From a checkpoint of a small segmentation model: 48-pixel images, batches of 384.
Rows from block 0 of the decoder, named by matrix and row number. Each number is 500 + 50 x the weight over the matrix's rms, rounded and kept within 0 to 999. All counts start at 0. Numbers have three digits each.
# conv: 3x3 conv (decoder.mid.0.conv.weight, 128x128x3x3), inputs 0-12, a 3x3 kernel for each
conv.8:427464422484365517504549487501395553506502478528492417475449595459513481555530542484451595562443526473399432517576522589448549553548587513547538516526419526554531512416516540465470492604546576497529489461470446400488486559555473528520556484488510443433492357498486449499502507461507522482514503482550579523585475482503608516603559521509435470563446483
conv.9:499505598421507432430504480466531433530505493456542561549511533456531580505523608488483528499574471512590597450521489452574536524592505562423467398350528574471502578470496523515472462448384487604537523543482460506446520503545447558502521465604502599434500596468478614462447457474521472495474516517461434515442449476615466485408539494447589497530597464
conv.10:486486492392553558492523452569486590544566490517490576487538420506539486494375386514468494498495466465474416425482493538475521504507455463530464470500416466462544513466513491392492523407413538552510491509482485491549514499516526561636501522510514483442543515383500476462452502465468452453483473402494515497419469591432522402539503514526558579548563502
conv.11:441528451456573462500482514546593544537443474556459544504537518448392528514458486516520447436476497480459509495453451413587502431447496573432525410470421524503429527464477513495442467459480513518472556519611554561504574454521519540518513463604509546455451513519524453421489485424428452496432441469559372469455552460493436415530497557489586544571569481
conv.12:516498421467525457534479474495549434491444617533370448460477359577515534467424397497398503512542450444458512448510482468563500508515472489452562485478532450506510484553482473350596458499515546642535520406499558492515592471538479550450540516498387581484386488490502414423457495500417432461473490504572485470419509493440450644488633565550591495470502511
conv.13:414483505445499496541598521412500495504441473474472548524555486519369467531473476391444482436472549538512541453471490465567453493491430451525564526398499474402500470492523519538535539540535460408489455300460497503455504440479487489505446429479425554525482469522530521441494505506537516549511511512547493489591473498433554539516467518396544539507551386
conv.14:497520522534540490546506408509479476513444519562416433488484473532465451522448467545516603487544479470448424465541515536533499520443443478537581499501483607533485539578557461407432526525488551544542465400519517586477518454493474568531557435466477538485529519518458474417543524500548565534486470525497521486486419493485458483441553555501425492535494501
conv.15:437497511436532514421626497589490515436425488492484502400450410528461569522552539458368523510484544516574595412399504511476607548540496426536513479456476523484392490504588515391591526533498549532535538499461522531505584476525524518474451438497392501493434548487518558474444466489499422473497467517587497540474479506524452525538558518494529466439622464
conv.16:448476450544543525496503530471526456559555517558494499533508491582575492582494397429503540493413456524535448483447517514400513509464444466552449509524549545526428564534436523446612504483423507518536481477442523519507422519519482485467542518500527444506568502484586483490429465468398376432473460439360631418485488488496537431459456480537496473469521554
conv.17:634539536582437441517469420582548417451410542427435413544511569578419467409450501496548438412558474514493553525408482467486508525443473558489441473453510427595494549502466516457531401562595439500460453463582493481497428484551475573482490442546559515507549497513470502547513501505521612526582535520465583524525590462486542482410491441510490462488488514
conv.18:479391459436472535508550538528504473422425469452516595435492489462556530437530494523573546459632503448613458511510579471561508546540444550425566402476510421424562535526487526456528521497457462493509493395563517551498464537486524556526494481496475453526455434480501547489544615552475473435504533509485540423420554604555376505465504513500514564454516474
conv.19:517512405476573455468444532552544402499608447503543475454535548491504462491520558520469483548465511516531538487491521476522477552455553551457617552460561483459409499546483483569527499315455474613463397450507466492422550411398571420515401483506468619528465657412530548518471456501445448543518506518522526539475426599521458496451487458607452505483531467
conv.20:461479508469536489495531510586436489496534412554594458539523552495451478522573607523567397453511488556561521486575492438484560506457583527487475536642480510551432474447466569528456460488453482467490483536456525497484458616518530442525488466462614427529458434461496558561519532507500560535499472510553482481426504569544515535422584520519380554451388568
conv.21:534477527513454506466417496426400459519641466421490510463489457504556495426540515481461529544424560509569524527627465541336477532551512558627433667510420512522510542510487434619502475565481533364513472507445478411474435568490492511485521425491528479466490483514426520508497497505523482512548566512526549522550419455463520512600416471542244431471489461
conv.22:550672593580493480547438580549479597515473496519505534527457498453472493466528496515545552526450483464474464503470405526473509539417463530475437521535455495549419416577465510453447426448494606581504541624554537510568560483516566541617599610553629505451538501536416402541497446467494527486489474474431443534505493381547495448589625519556470494606494541
conv.23:601414500451503688457478483593416451491631559380512510562485506489503533446507486504531600490529445403508514549586547527526496454546495588351460521421557469561459463460421453520520466478482444391476458563418539597518500457530543470474536496494510387433494494482393496515505511514480434356482486471454476544461452462537646419539452499613436538489613453
conv.24:481523534492527603482500504502461408505491508478585530485580515493475478454542482397542530500468454505526513426594477482568510432520456487491455486285556431424504473512479467500471507465474536506504529593496519524548501579470515332488433544522529499550553533442489528519526436473509527470491503503488507466537270517532491515503443474489545591479528522
conv.25:531501520411513498543561605492521459391442548504518585479473466500513562540506357516592463522508503519547477489521482523582522535524478519429493436566477512557432572534495486491473489425470513493562511574472516613571541504507496564527512482471437482498476449517509482470503513529471412430525497481515478517500540477472416469494508483438487567507519520
conv.26:552463437472481502492491487523490429471492452480533483497451524454444452504557482494491491448482479530513496561493508452531458516520524497461538560522508437556537407460535504517478530500560453545421484432477474491447541437504561519493421457475498330448382505478490477456483554495513451481511515481468597495508538497555542507452560455535369505471441499
conv.27:529502468643454430476366532520484436553512466437485507483422509518476539549491545489429505502477444498547498513434451532532504503508485477487518512487464537458494537570558488521530460506509481544528462394512394438465464554496519513481493477499512490500539471529454454596502507511538649587485529506494467555553474503412582509534506538589509505499432431
conv.28:523471413545412460497493500563455549489463403517595604469479483473577503471526614514454492478457520513481499471380570517491529487484448540485478464579499528561455509481485491471457552529433537547487511490543469520420573501488499494459537443540473440490503417538427612546430449474432467454441462469492524502496522460540508504539544481505487502450399506
conv.29:504414506538414510497518514441472515545429481457539534538460577532409477512527495521454532473566473441495362440467512506595490505412464529550533564552403549460544483473488387619488468531494482431484443322529504548472483536535579491528543525530405403535501372464529412429514541516553547482498442446533572448482520502390598553423510477553298560516520462
conv.30:448496584534490539524446462437493426493490514588528536504522467498488487450535542484582496556540485473493505526512369492435508490520511518477428479501475442497509477503488468557484474556451495432557469530430506483502430583545559451504507435494424459474545450500454537566494419466528560524494494496517521651482511467516435440482394489496573525529448481
conv.31:442527584514497404401555487475565510541442466507570491466504446606519586525528514619601541565729477505545534577624535429514545526588519570466401586499497422397502443563489431462520488500479480472472526505456473460474490476518478550531531507489478508438548466471540516499528542504470531526511503503594364493422601535447401557446414632536524444469482569
conv.32:532494470517388537489385561500460483458553491563408509519479555497538526496440467436526455525468513453424499454566408449531445504579484506573561617303535483460517478630477467540490431604481534529488445496493457489542508503460453444585521362544454505467469496472442485470459463507508559536475479468452561491529343525421536548490532486496549423520438480
conv.33:506466519451406519521518463551601502463497488487451462496608532491452475536472524534528502444469487482424433471475521481529540524452433535388537500423525591418558581451563409444520445460561471467513584390467514562469459569488466543518608612478484547554488445515544466496510491483497536509494472497520490480481502615560564462453450454536415493497634512
conv.34:461485501538490453439548527471317556530528547415558487420535490442564522534483449501429500481505470451405463465490487489459542529499462533435644517513456558481524503520598533430491517484450587520476580449446483572507467517497558546492493459526483499459517448459491503442501503521433442511471429478542522559526411517493498514576454436470524611506608540
conv.35:531557542353536527486508500430457457450435385539548445450520492476467470508587504542507513475532501511502438486572522447510528458473484420532516475527511523577478400483440564417434548495490510486529532668506525549458584489463517571528480550554488445427429504490516551412451498489489403411463510468509479491507491515493463475539488549478461513511543518
conv.36:458576474471569492566417462430645550509481499465497529453458530498485470506500506521497409515677415502467511506555487455543417490568376503397609529602479479475436514594526417518481533483453532574534454551503494518500613360577483577476502431484417666463470496448539465435513505492532449516503518444472341588472601500576401541518480516462513463482582565
conv.37:531455529571450418519430511476620497431465429521445522396449466518472470501479460494492490526376445478438456534529460435409522511473461493511521532512506453486511499533518439498552460449514509436502493491473496494490573324493463710473584423496500523504456422573495472467520506461501527523504497516562414568533711500493411575504441514458467438498508515
conv.38:485474510465487541539477575525626429496491548540485509440483494596479457591565514516460554478425561576500499452487444484491545501533547420536387577329474517565586590529522402529458463520540477442508487518502499425442503527474555337553497538504467504495451504425596537479498516536506487519528531516562519445452425567497577569474480514437467509458398474
conv.39:448498511504495458510474496474581511499573453475514568468560531448511457427489558531553430503395493505486472580526458487499543546393469547420451510613484450467567476504426546633421414460534476434538490430484538547499470440474537491578503484453532486501488445489539481436572501507507488511505491513544495478506656554434423539574348413523406523508502517
conv.40:482465452511492508495484423457420456554551444523423504557513572515551532456429452509531493535547495409429407595587546569450527437437428502444512497547511526523635451467511553486536462499533518436531474497538577552498551466549455544506539522511523488441490488593411363443510561505541550495443472502525350608543624458439584482483418503491444441485499482
conv.41:528465522502561544598496506512556466451391560505473541538405471563478477455481494485545527451490456617584638512505512516580467548516586561456499528545542427553478426511469475590553477552601413516445394492502468443420463510475539345405452494497505461542461521468521478544507495511551523539568573538493455451445517483512561480454509494632577455406386509
conv.42:502509566469448524432464507452677470486570407435455527464516516466454524523467464507433534558481495466407457443440467504525475483421435595515399459417405498560517484605427451453505447484511521523435499490469541538495558552485522515494486560591446482488438484470465446395467516493480457463468475452588493426480484467484512524502505571567477474662537538
conv.43:574484369478482412472473466477490397473524437563523487514565566541588557500494502558544531501585513502509543540494520540581542512463588604518442541492506463460485473403470486449430457503508502484528478465491500502469467517428555522573473495528487450426511589451506536512421449462502483524472471456495566466448464602446465534544500474504480440545585545
conv.44:515498494522485570579405515494355543484584502472461439463466507503470488462483562412568547511601510505469517484507496540398518491476529538562482524510445502546478509603509467390491467555561584551491481555510536464502475600482448370422540561538524514506536566484486481574517453491453558562452481468509518518459359435508512580528500557506558438435473418
conv.45:573408445604330505457458518558572493517690460501514445515424518457450503438493502501549483433297502458472525513423467424427522533507484651424473530471542561628449519563472517521478454661563499591503433559519528505512476601524567455415500475549506455479475527564491560448496488475459554444513473490495520474563526395471571442441523443555416465535550580
conv.46:475569572445560512525504547517465412425613520546497548460498513512428459540625477527465515454453484482508482516441517466425427485533550437444592501442502569436482487467509507497498513420530546541545559591517472434457553468482512512523482518492579510496479579531576578539502499531432346407496493488491492587596448468459496595505519484513552552477507430
conv.47:533483505383495504502455482526524505422433579493456471540555588445482497560460516437514342536492535457543459481433481501599500481584534551415436444418524497460484436379546441586493563466493549492496503494506516412509468512459609406598358565427519445546446530462550449508465462454503461440467547484473575442489400520558490369503507472479596583619529501
conv.48:461530491563503528500493490539388600576434526502568474553488509486530465477493480577478553545483438550499468523497526472573436538517427582515579510364552555447536544523431506432562530464417575552493508374547530509505519444544544406568429581552518557509559516429529498397523470509470482479523457389500555518569450607561497365523574458516477420551442535
conv.49:537430590472569460500473529508516554445361429459462387426468497466585445400505434502469521485438503483473543479521457493541538523506539581480506446470452480485457471546474452554547538456417470426526483444444533460460430446535590414492499634551513472561499483455492464466494517483440456491481502468528525505481489490499518572444459527605512533485326633
conv.50:481541444457534471439421546507388463450577427493460446445547430543566500518432428463546502551618610569568570482574522506500553630600535544426549422481471543474381474487569639365550526457472560565522483530453431437483547479495496564434521459527503514427504554499499481468504522528491491528547600553471388644574523514540467485550526454341585481532480476
conv.51:531536481448459533531426482511566454443503503511510469498465531503475537458469529400535497554337481460518566491532481421449546464446485557569407599342611455549538478456549431588474494474423551515548538576505577574462576623415563398490472482505491528574407512415501508474444442456485505484437467465470593431481382620531583439624498475506513508492573500
conv.52:491362453358488491452461462476526410458417390500479550448421484577547508476457454488515472476518514458452470475491539501599502490479523489408532432513552515418497512461497482519494493482547441504537478469544479461482495529490412490545470488557420408520475424487536448455506647542476480445458485488582542517424709563437498521457548463510586498445487493
conv.53:487545501619492457484523518453451535605485448509527527519530505517494452553571515557414535525537498431518459514530482524633461452595495512469514529504411527485484499566486554479469556526453462620515508475494499481483521544560451472499522412486549524521582460467495508467503505499486527504494529534503470498466487489403524544536492518464515451519586458
conv.54:374498574469581514544546503477518466492567416477592457451538543456559484449551520484554511550497531507536438531643481532480527478427524549401539590631539537569527473536462537632440540470583516438513446578452465497535536387468461438527450553426491537461547571480490490573510508505535537514503559505531343522499469559446534510493501533479386501492384344
conv.55:529472491586442521533509452567464521538506557484499516457454522515481556491532542448428559523528513479519509501481468489367445486504519516592470487528468474494505532522479523459584426531490471465463449443448483443500517526457379498485550480519439543569514470569452530504512503511547603550479494530538500463448527501515581498492526480535508385510538465
conv.56:483457414531398459499532501537373546481437422500500473484439471533531481540476529544491500500473523525524453506563491465492558510421458440450505463624460523453480522462515528292564512512537500565560491333499528476442464490482405635491526420511447516407504469512486527447573608549487527516440427444601449529508588561473501530481517471490418439492547503
conv.57:553434486556536373476421595410401446564566456455611502522490483441516507458498496531483500473459440596417451540535542517364418497376456500539533393562471547514387473435479592534531445418527517419497531512534534535545488535518521501436489558559554498470564476478469506512531524487461486487492432421510484599515552553515467438486468482423424505649474512
conv.58:474532522438416523444506401480533454438618445498533410477541486424488464572485411503483492526652457476450510483444433498525456430481513574401526534275459523373515463548491485436504512573452449566490446474504504537512560444451469440544493451528434612505451607437486494443500438477496507457498488491512410614545368528436533509569448521457513450452601480
conv.59:543534553484619505538447442479439432494466545484502477508539427452487482555469522483533493505539466491471459536510443455444455517476505539537480467502491454508487533509494487499455529463487517447562514595450504465518446655521541337491489610585488475457570540418518455453489441517512467506555549512479582592496475560553343511514448477364538451499521568
conv.60:477421507441500525454552543466591522503475509539461467445560569544495503468422557564556475508494523513410407497447427469482488462462473504552564461444471541461499513474476438558516468486472472486538494512431535523489389528548544427462523486548453463486516561554526485428503482461495433464472466502444586556516447414450457582496515493520464440563558498
conv.61:493557465498444448487515504483424500429476535468448489521499455476520431471495496395491521524460530487464518478525552479539524519492484479500502490420501454474452496440467503393550477485489543596464498453477504515500524515440502515571509507535517557544500528481509535457517465540513463474483479489547648454567316543446523506466578498500528528524518538
conv.62:516449477537435527436539509479550459529457437499474509448475437513547549510549481472435504478434450512535490484439491539473497484473508559596506505529499490611475516481516467489584452562504500502469451385487500502448532529491428514487495428501486520474541400486432465472501480482504570503476433480555496492452452543441647493457480495600455436488423534
conv.63:560500470478588506472492464447383447473441501530556478516546502512418495466556417495526550514469481494444516464403522473477558517428532515555491461501481514537396547440555444492566477469482594514523597509443528488464513434421493531498509521452533542542531521499574505471442469488478432487478431493542597561475536519604451500445492469541575528547483505
conv.64:469522524495509523444502519478571370492606447440460381451531432402515546456437425538536491511373504493430586472429450437412447471393521572570523515459504565453517447567436462486477483509420458575433511562458510548530550443526560483547565443587451565452440637419469580381492479531485424476485444501465549511565468532535419497461445492462494426479424574
conv.65:522326475494447480531464489483466557508542593442582605546562450489478472555550467466460458522497495521503410496594502490532546593569455562595521517496365549496575416553457483573506464511525530445539494483539472438470511613519523455516463450589465368493446426538491486448455530413451473497491469419491595393475603462508446654552345439483471455503551471
conv.66:518454547409470481521427524613512565472746462488468518476457452519565472430562469466466466519512430470394495475554485555401475507486538488395524521487579419515485454571559615386529508599520491586539429485563534489459513445537403484469476510457538544531501549526494464514458478415479478495491497423407428431502487455541587457497442490523421506512377590
conv.67:511464490450535520560487500482476407538504587548467458551510508513483481460536490415532477545432481563517504406559481425437483539513487555437458530463610442607422484558526394519404521467480509459449529726421506553505540446404439432594470471513523530524510570453541548379474466507484432479547523540529498447458458504432441478476468415457545481510531507
conv.68:491489464522516550547419532483380459552525500507487463478404545478448495503541553557573506516556488481514511600591514473497467453484547457471404525489480536497558548480552554586478500497478453433543547551523525473519523553492498360517501527542477371482506493493483408553534595572443448435504544502491532490486471523462563473492477452431360531480507444
conv.69:411528559429501491474460519509559473461534523471575487467514511519509484489561515448468525451459501546494528458531493518446483504401489499496500531526472466519453464485490538445552564490515510429546439387417503491445575402481448542496509494488437585462469535538505510511478443475522448487476497483547402530584455520595472487532452518544474447464553585
conv.70:476520503435552460491434490457553436520702438484486458510554504501471381522525525503505463495532541568461494393534472558474557559535510411460482492360463470493526439599444440519544485450582546445494526559395514465467556402552504369455445508453437562435509556441536455473445411484496487536525577453416450600555319507570548596555464478471567504610559506
conv.71:520522491497534499503546496530500553508379453492526558500544539437559568576499459533439469447616503510507439486499530508617425436546489518511639458527404535329528466432453412467574550471445517451364547409507523454505485566538506518498551466497463495475515422438527466491480473535470497515498530509506465430498452577490406500601566495508569556491561394
conv.72:437512566586508500572489490374434571625442543438498526531499435480535470497533471506491493420537475461427400515556483502523482525510396468462480413565499481463464554476488532514517537401528550472513524484482542508567470553543483556488519503518469455518631433546485436458498464443467562535442472423521447490554520467454412457489445465447544551576516604
conv.73:507440545403464531530546461419431429430558468476433455494500477503493490541463478526597501514465540493435512522570486502468502458497548521472479506538502566532483420425488430548494510599570451409554407489456512534488456488556549527470524397414480375482328447546485467486503494474537508478518456547446515532543554386544558580524520509451384507512531430
conv.74:379533500467582481353468456509419419541596471411507434487427410414598477494448418448378531432549496473539486458453545450464471545536449585535480509553436495503550523471497516501550444510498505554512475430422449473499572477485493494465562510492404543452457521525428512457506453502483414518537503479508470490510465468606464582540492530464498460471469544
conv.75:510520578425533495496546391560510545489489510510520478496495489466510495475436453501455480461424543480449493560543481465462475454498473543520513555602511550590486461458534565578490577494474438385442551586520521488528508494509554405426423481494525446453461521444569530497442418436489487502493509493392442530616495429504489508571432414445418528480499511
conv.76:554491448524514484485479489410541458459489483542680554444492478463492483465553479442440436471504410494462536435466427453496492505427439561475529598476475490448535467595417451449531497582513527481534539399493489525511558454562529501517542479521484492412508500464553567493410437462445458493527462442494554523464493524406412401472462535555505466480522603
conv.77:460406507547406468657481503448502442513469543495416546529566481551441481519479465516515454470522550567508613561563528509547467509631573497448532489503473542519483545450553500591524482505527470429467446470477424408458440608463498499509495522523486421499467432508485454551526524475557625533560655577524377512466535443486560468488507469449534582480501490
conv.78:511551471522515406386450539481487482496530417443479478456519508456547426478464471473513469500480513480545533509507476502483491536538519460597391502502438504487547545548539504553506522477524562526507452444486473479489458573451605447454403497456551496470470520449538533503450440455458449454494516488449544466536414538488514521600438504547418474468503440
conv.79:489538519542358426417524483612530491506503465422560476446535469449475507483553604492440494405400418551663524491415421502410484536589514417560526419493488520424472496515395597453491510506559511460471519508526497443516534484462540506573455546497497545461415454497520503570496422433457548518470507465529451507624619428541417438443337506587509472491561417
conv.80:472482472421486497569426538548554447472576569551402525425497543556507516518456444521612449536648521516517563506538452465583490553538561502475531435445510408468416471540414485442511486425505515536544460467402513477507466476462526488497527653448462525553456510492575471511542537527513490466523544491480454556433450469557504460519497533535553497414538478
conv.81:509478497496594498497473392456539404516468426499488493495504537543395405537460483581648499437556518454408434602557506496518552444429478509512365446563538527452518481466416503524488479502581521480537498584542512461479512494571517482458510518465527385458453491486460444491512603520512522550472438479520454489397680524592541489538462496481478531514473465
conv.82:484556437431498487498551487441430559486342535524654559435526584530479463635500539448521437444578473478638439541475456529556494503520440530496505532546366498520469458349532437590488549446532556476491458486502417492524495599509589476580421381449523429447525461476519608505469466489517468474528524545509544552523445599456424519457607469531425556432491454
conv.83:459433521587453492430477529489461541613521483473516520497467512508481554486549542484440489506475461480470485479437439500417514491506519537469507542530533546491513486443509539532565461565489542487510448482473541493450481491542489466482484401533470478509525417574433546539484461459504559527472432501496451594444529437433501536546529533534502467523425454
conv.84:442479448550493549485491506414423506493532583521459551567506557470589488420496480448502464398551458542440486480500554514633476517491475519395498503432543519400482475499594477557572468486533571521532502392496485525472540608522560481424482512568537517481596534522507491535464476508477515473514537494486485508494387552444516533537535443539483478422540525
conv.85:440540564464554521573426443456447476519463484431455438495518495485568495497480508551573563477587485571523480517535529488536446530503515472433478373593567500379470468563508533485483401416518435470487519520536432413458518471566445484503499595493459438434443527482456424528478469472507431449587611579495504528498478640582493487514448566484517537455518482
conv.86:545386572511485477466476530501659483527559441525543568436500475507453503571580553551468497468378444546479512551502458481488488475513554542425531565535566506491494474523491516563509441530474491464539456491508508510488562386532424610444510438450511487544473416585491477571528560494555592486466450491551359497435753361492551490492454506540493497475441482
conv.87:489527615477580542473526466497536634441528450460545525524465533476456440513511575443546446547492465515474487504566464509465557498495476492467474523452506492571586461378517426456541485527487565418495520542462556604492490451493549538470532506463521506510519504474458491473494446464485461499460411442470401729603484514560437512505491435486410561525443616
conv.88:458523644552534433561430497372607476413459443450512373487491460540424516481528472550554522466530472443406477526487499501464440471421474546463579451611518549597444529545553474487326388456464421493457475570510566555545518509463440541586621520449466456420484423462428438462510530509504482427459405448561371547522623473474486494485541476495461479585573537
conv.89:442429418527496439512546478542511520472540517518505517484525490486481548586498572511478453493539515514519520530456503506538519542539484483464496487447486561412518489501526523475567433568517497512473447390470433411422514551453519426485479511528509529499549509503518562615528510508572683633509499531533443506487450544501518530490523510505594461511497460
conv.90:533388602477447516522489502436553502468461531556465615510473442530524542475495497539531456489469526535469518551625470512536523465490489506462414497496466506547523452550508455536522444576560549321524503543541493476528483510600477497415559527521503365467472454600468435551520537521487543472518538536496404495484490398459508561575444534492567518582439453
conv.91:450484553590449499489393473548503576496369492470467531514503510537396509477486437547573510434445405497406468492501461513562482499389449480532546604508602416500491541588568496459491449499447498478509532528530526478479562579470531404504564501547463442534507411468469420500532506504505553478405411439491473501490509498436515519475481475589633443527451639
conv.92:558538449463436609538498460601473464447589495481469561563465473472553473562377485443469501416500487575471508417409502464551445545464538513485615434461547558244532497462497570403593484427498514576446555477533537552501487511442516515432441536529530489457468612467576544490443444477549490408462486493470466453515388547531512501493614511575488484420641495
conv.93:505530557500455407535507542476551554573348508492496511564498537545344519506557465476538488444557453412478415487535519430701459454502456463399510566340552442571564491506542445558461573452533535552519497519545478522533508525548531479491520549425543416554507411459501420487476479491505551507463529465486542485528447474408602453373522397476527527469585574
conv.94:464443506460592497509438517449497526452495479469477590432477504544484467556427572443490449493549478571440483498480517481532529539423584500475565554478455493411573415442540481488496538390516505555517495479504488498497466580513537479493578590575468427471453554461527485450428529462481345473480463416466507463506509511547486422491646489549523490450476486
conv.95:513481470399447540432544422575511531541604491549473556518502502436502461446487521456543452543490442544486482453484520573464502543467513492439504496426470474527432499389515486545535475468452587495478465498551436524508448572531518590520474509580560457506536482525465514503422497526510518488497495472474560537512530452543568466558531421529447548524589571
conv.96:349604524425569558428484489443350509524410536556621493488531470375535475511538538508534550428597461519588491503595458492688455424564514404628557407515523458503397506550526533432621523456436522533473541440531514469511509406516576506433423569498426554504436554509398516594547502491460517455438538513535441610591307499575453431540540491548543454435479449
conv.97:501452566407566515479482494550486525497627491509385501497461469543547508505394498525509451451542483460516494455490441473429558467508510550522430482395438514479558578428513451484599424376466489465577466538456523510497466572437571478514527513590499499495433597470422531475488488477497455494474451444476504466438459485456482519390456497531633505474539518
conv.98:488463493485450500472469484477493466449493475513538545513550512437494496511571528509456542525436470502515520509491466469655537493489463464535465453255579539421606423531473481465518478563497456481483509373502499522424487486557574507432481463552524475492452569530539521490510511501513493504502517519512544490606414507483476543525499487512329486472530597
conv.99:481394533611405549501439553496522417559444452540501473408459465476450503558503450439446507491422525503527433453495512524471415463410462497394622489440493547415455464508459520486534481513489595492508543427514455491500494566493412514541498479537466546523521446500485475471501568560470470423477478439578475551484460533509613476547584572560475527418486492
conv.100:488489495459555414371492567490530536464566526460515476532467455489516484423529575455571520518442463498529478478537578440525441531589553448483515501403503489478484483576490453538544506413460472473478518534440506511478472419455544475472512575550512480497483587452499468420495527553500437528542531465470582455510500490448407560464405525511570372371465545
conv.101:531484486457513477443516519539576529500455437483470463580516528492494478542411516526513536475535566557286442515528438499591557556386464398516450525413500526517477539451449398584437466533440553526541464533523441671511445630574637404393535423489547450455481511490457558468514487419485489517478385466538529401477480437480477445468582437540505477498531492
conv.102:555514480547454477538502455517594397443485569484451529496517491459508488533412374456573501459482463466472509551527466494574532451548558560434458555274516524452501536492517455481572491564451414468494443411483448488499501535509523507438487527497450502488474502456504447448521497518556543539502506475506565505555491498536587548428458439415696502559493473
conv.103:415491590469514450521497559515403459456484450535446600491537453484645574534449519548509492511590540567456478538536461533508439460563607500534536394647445481409526463463485622545488493565386519485504509454550510494501520537477468535500434398529462510477522480490517484562494490477495530482508561540569396480470571489512369455533422429560576533435415437
conv.104:524531473566485442439483597550426544497579509482501594500497519524501483475513522585505524451470480438502475521502527511462426519491505441537427532627508531492481490397487559394482466516534550573462488494619486487501498552452533611448472469507584509484466520524448514510485447440485519514470474520627495422559555477430510486453524607569456435590530515
conv.105:586489498517516541562423509520390434569437544482417420588465505533520563442416499508574515563424490484604520554509423503392490551474563550625527433558499452424436502505420503607537542380491542509557469506459527485492415594567490427500481517505606473443569468467529507531517515491508480484561547511488713491403536530538426588602399557526506452562417439
conv.106:455552556441513571510507474480481415443381534474475400521508509516579513453574508488509517505540598519379460491601497499531515473458510521487523504533480476436489475524507510421532559533513522434577516504450585527485565454454541502558563552513445544541461497434466500381521506497454429426444457444531479443531483631608429469513366474505504499471522592
conv.107:489502512459491455502444461480393487527418520470505442413487517539489546487524510533485584511585474496554532490557556498440508482460556457517533486594389464613553485368464513347426522478542546460519516443501521549456574466614419661547542534490486490458514355512502392481475499476496495501495516481562465545509522479599565502520458527484407485484508434
conv.108:467559434580352528508539490495430504502593552489520478536469485505499478497500546401477516556500574500540460478589496496344564501517471489548460534421496535481547482497483562393525446543486538430531562522523461532496501506437396523499526563520487516447617486605508537533470517544528505486487521492473563460556380505445575474591504553457390469548626457
conv.109:482531508596505485468525532457434492561539427562531499503439507477485450492504454493490548522410502512511506555536476523494509488538523531556478537572441524593523499573519525535507587532490460534494494562546472515542536519563510475384461449504530475497457533559460534474529503506542552531459494486444464512575421302431534567561482543471434460514516452
conv.110:467470454456564505482486498539546445432474492442570489492409478471478455513524545514615588480563509578508544465456560508563536524494498463437441478422575482451463508500488467504462429534557508733563421473465455516487517536451536472481493495545437517516417539431464568525550555571483447500548512499610655472521429564546529500358592599584551524548464485
conv.111:558458512579490540447452531566476515503490478497466503476354439520439460501340453449417539533433574461392492457508528469316528518408468484581499482542371536479478500596537530520648434418525572403506545498497445472525437520558469390372558517497502456475512453544424453510513507522462499537475421482558498473502479484558472520581509632572529352464521526
conv.112:498502475535459434438459500468408540506455511585450544460431604523495517608540387460562582384454446553528546483554462503528507484453561512592345491582438501487588515546577494391520486554509631512491492409492474457413571446484446691481515519488489474405533415435514428507473474467456526496471480515597346506485521479537554561535495499602526453479409461
conv.113:443470533620503537486547578478512454487431573479513523496552506480454565522489558511426540524516540453497550556492496551489519533478521556539479537475534394477486500477515468586568475466493494434470466441478469546513485552470552333449540478505456509503535463487492535547535478501531578553526511543517468500467468564432462527506512502503512487536575509
conv.114:551547456410558572463514502533470466486522509538471517416510513524514439460532456506496494480478515486435494455538532483533523510423477549515518524601439543549533494482502508488525547577516486488484500509496519523489485448461519483440532434452467525489469515519494484427489503518432370423481486524613533481377483529537447488449460496514452420457587504
conv.115:543469447525509438457439539541430505465620410494423599515437519493493450469536509448639524456455438543557555507545518502562500522446525438486466433750481487573492524525512510503478450697617495521514425433495502477387486539533554559416509332424568410518481523550429508503482536495477499486517490486472462431517572410413480547465450501587429538594435501
conv.116:500505548462546482506489418484538576424596500486600460534495459446448513507543525559593464478571419515529460527531531523562546516583526570443489480470404471573518474462542539523431490608519466474423435532469418560500454541524587517415513445414539428512505435501464497478488467466488500516582572533444438465433544413573503441474467447315463513552433531
conv.117:515510490495441489455562477588527463504369463453543507504496448495552524549486472539478478431342550468468488428477517491572476428480519470463596541535514443470521501397518554506531486457521522546462577449497502485480497371482537672509463458486553520486492425465492497481449508508529453424481494505481556535533597506424487462467604419494406522487531543
conv.118:456524548395504483518505476519488412369473529540453475558471491435637580516394505463534490460609508467535507420539549454579454476531514521412581422442623493357406486535470451431567509476470538480577581434456568486445560436452500526540465591494372508494430582472472465474465498526525529475452511502557473585568437597460460441461506534514522523442380509
conv.119:509413504531571405460607523524457490550342375532508455544556524610519527472549507509543397407430500530515490501509488451631502526478492426443575453580561435569426464496537550644439534524422500479489499541457467562496497520453538554533519490590548446426547477443495556502524531439502489450513453548460536554550645538476418489460536499553478525520318572
conv.120:506433477528444516499487475417430535554652437506485512523564625454534480566481581493528473479525472471544468568530474517497490449561579487551507516510439509430542444461496445589496446556513513439507497420493437474444534441459542627592592430433516472511460466550434486530495499478488496467474517507524503497504475507416464465505439416533481466478441385
conv.121:511472455535478441421483563473445562466354437482446527498512507495503554528628482480533463527457460553440521448511531571595499486483521423466508429552559479562532563405491548445478492502544595517538494422501467436480513455517473653525531508451523453513517418515542460552502546475514529493531529503566556506483674551514550473454567505439424392531443436
conv.122:558455480604521502497488534526625513654548483506496448532440516509389515462485525411504524519466465506492520515485476529508505533491516528579430572335511475567550537600502431675481515574474452461514466522463525601543444488485489232488585559536540511555542553481441588518531552529491474505492497495441570484475464534569549525467529464638497422564535473